config.toml
model = "multi-label image tagger"
translate = 0.06
norm = "batchnorm"
activation = "silu"
depths = [2, 5, 5]
avg_pool_shortcut = false
init = "torch_default"
precondition_frequency = 25
Rows from block 5 of a small multi-label image tagger, named by matrix and row number. Rows with one number belong to one channel. Each number is 200 + 30 x the weight over its row's rms, rounded and kept within 0 to 999. All counts start at 0.
After each channel's rows are labels from the 100 images, of 14976, where the channel reaches its highest value: "peak on" is the class under the peak. Only what is clearly more common there than usual is listed. The data: rendered dice on a table. In brackets: how many of the 100, against the usual share in percent.
# convs0: first 3x3 conv (model.blocks.5.convs.0.weight, 128x128x3x3, each kernel summed), inputs 0-63
# convs1: second 3x3 conv (model.blocks.5.convs.1.weight, 128x128x3x3, transposed, each kernel summed), outputs 0-63

convs0.98,181,204,179,215,213,213,222,199,184,245,228,194,186,182,171,172,203,166,196,184,193,222,378,191,239,181,185,199,215,255,222,204,207,198,266,235,213,214,197,225,196,227,215,226,191,170,237,204,201,239,221,239,208,193,210,203,206,231,184,156,174,184,261,178
convs1.98,182,216,189,218,190,203,225,182,198,161,139,196,181,162,209,216,185,219,210,167,208,203,178,160,167,207,221,240,209,241,197,181,191,211,214,195,211,259,238,212,199,206,234,165,194,191,171,211,199,196,157,236,178,198,172,214,186,193,236,191,158,170,246,218
peak on: die with six on top (37 vs 2.5)

convs0.15,190,201,169,213,183,182,195,218,271,237,167,186,211,187,220,197,228,230,161,184,196,254,182,260,206,161,182,163,256,176,231,258,221,170,176,208,158,199,216,176,226,163,168,164,217,166,162,214,213,241,117,188,187,183,191,199,115,162,189,195,185,220,171,241
convs1.15,172,204,142,191,198,172,186,162,220,217,168,140,200,218,149,189,226,136,206,210,256,218,206,223,189,201,171,153,175,180,178,251,170,213,211,186,161,181,191,241,177,111,136,181,180,179,183,177,189,216,212,231,208,188,201,189,123,193,133,208,216,190,190,153
peak on: die with four on top (100 vs 2.6)

convs0.84,160,170,167,181,199,161,206,192,182,200,225,209,207,186,190,193,218,214,196,166,211,193,182,181,214,180,153,207,209,218,179,214,223,240,228,199,165,239,227,178,264,220,200,181,216,206,222,222,215,267,186,167,180,218,186,194,127,248,196,152,185,194,208,153
convs1.84,204,161,184,178,188,214,177,196,195,113,206,197,165,227,155,170,196,202,219,178,170,251,199,184,154,258,232,187,211,213,166,199,206,237,183,245,191,225,225,226,156,201,222,240,153,192,257,225,164,237,144,198,161,199,180,163,245,197,152,119,218,215,191,134
peak on: die with four on top (32 vs 2.6)

convs0.30,153,221,153,206,199,225,188,187,196,213,174,229,163,182,164,232,216,189,232,211,180,204,138,249,192,225,226,162,195,232,199,189,218,203,190,177,253,203,186,203,195,175,218,226,234,195,245,160,143,169,214,225,148,181,222,203,187,230,177,102,187,189,196,189
convs1.30,133,185,162,200,208,229,181,183,164,198,196,195,189,191,191,237,228,247,214,203,181,191,142,201,157,203,181,218,174,195,180,190,174,172,177,217,198,233,206,195,191,203,214,221,144,204,185,120,186,172,173,229,155,247,152,189,198,219,185,185,276,191,132,175
peak on: die with three on top (36 vs 2.6); die with six on top (25 vs 2.5)

convs0.127,183,176,192,158,192,315,164,211,196,219,140,225,218,181,182,201,206,233,188,153,211,195,206,215,196,224,245,165,245,182,190,215,206,173,248,174,226,191,190,192,204,193,173,146,177,132,213,232,200,194,242,259,178,216,230,173,205,204,209,195,201,183,201,199
convs1.127,174,158,218,182,182,222,162,155,182,209,189,189,169,203,172,192,221,195,158,214,208,186,247,211,143,247,189,208,199,161,181,201,173,187,184,125,160,202,150,229,224,268,194,168,141,220,173,216,259,167,186,300,148,196,241,200,185,187,171,188,204,144,136,191
peak on: die with six on top (59 vs 2.5)

convs0.71,181,171,185,210,103,214,178,233,219,165,166,236,159,220,215,157,219,238,196,252,176,160,191,229,253,195,202,177,203,177,181,161,195,211,208,234,172,211,177,195,209,204,219,139,209,254,215,242,200,197,239,173,223,196,211,209,185,205,184,198,212,180,225,251
convs1.71,236,199,199,190,129,199,233,155,267,188,185,168,213,184,188,180,197,184,261,195,211,157,162,150,204,234,134,198,160,260,191,222,193,222,150,183,194,214,207,233,181,223,172,214,198,180,161,228,192,221,189,194,172,226,202,153,199,204,183,222,206,180,150,138
peak on: die with three on top (78 vs 2.6)

convs0.80,193,147,171,176,237,251,140,173,244,203,221,247,171,186,197,325,201,239,203,210,201,222,173,246,223,186,203,198,224,219,193,185,227,228,195,207,173,259,178,155,223,190,200,250,224,163,200,235,198,193,209,210,215,201,188,249,155,160,200,208,151,196,203,198
convs1.80,185,205,218,189,184,209,223,196,143,191,174,197,189,167,174,162,230,190,237,233,242,189,226,193,183,192,138,172,161,197,182,119,164,150,192,262,179,211,203,214,178,231,118,139,175,197,162,204,182,198,187,198,170,182,226,149,228,105,191,224,228,178,211,194
peak on: die with six on top (82 vs 2.5)

convs0.99,220,193,214,206,208,168,216,211,191,142,214,201,215,265,197,242,208,199,166,175,208,202,164,215,176,188,210,136,266,218,218,241,229,217,253,205,215,220,210,177,215,211,197,222,224,219,228,188,215,225,201,65,176,132,209,201,214,179,184,251,197,271,172,198
convs1.99,184,216,197,199,263,221,214,198,198,204,190,195,198,245,212,191,206,271,202,160,174,156,201,187,212,301,215,253,177,157,223,193,185,229,185,195,171,222,139,161,164,217,204,180,192,211,193,161,214,161,213,115,139,186,163,178,191,194,199,202,187,197,197,227
peak on: die with six on top (49 vs 2.5)

convs0.14,189,172,212,238,213,181,213,208,204,158,198,168,195,203,176,181,198,205,160,188,230,184,225,213,248,194,190,173,194,210,184,197,172,259,176,244,196,169,271,159,207,188,184,231,151,240,199,219,198,178,235,148,245,223,215,236,234,222,200,178,158,213,240,156
convs1.14,160,220,203,176,224,177,111,196,199,187,175,237,204,236,194,221,233,217,223,200,180,205,223,180,172,284,198,264,208,191,238,202,252,157,228,242,242,166,255,181,200,198,193,167,182,253,203,166,169,216,220,207,289,234,171,175,209,196,217,174,185,248,241,191
peak on: die with six on top (25 vs 2.5)

convs0.65,216,258,180,232,184,218,172,194,147,209,254,228,230,220,192,149,217,186,142,189,163,226,198,228,190,206,197,163,206,220,206,180,187,198,214,186,182,203,222,151,220,207,190,218,198,204,274,200,190,236,214,155,166,213,193,208,231,237,225,188,168,206,179,260
convs1.65,222,220,219,184,164,188,175,155,229,173,186,243,223,212,208,182,166,187,201,234,195,185,248,191,161,169,213,172,178,181,167,310,183,192,239,194,217,236,195,179,164,178,141,191,200,216,210,217,217,203,189,196,172,175,191,187,239,244,144,186,175,189,218,196
peak on: die with four on top (100 vs 2.6)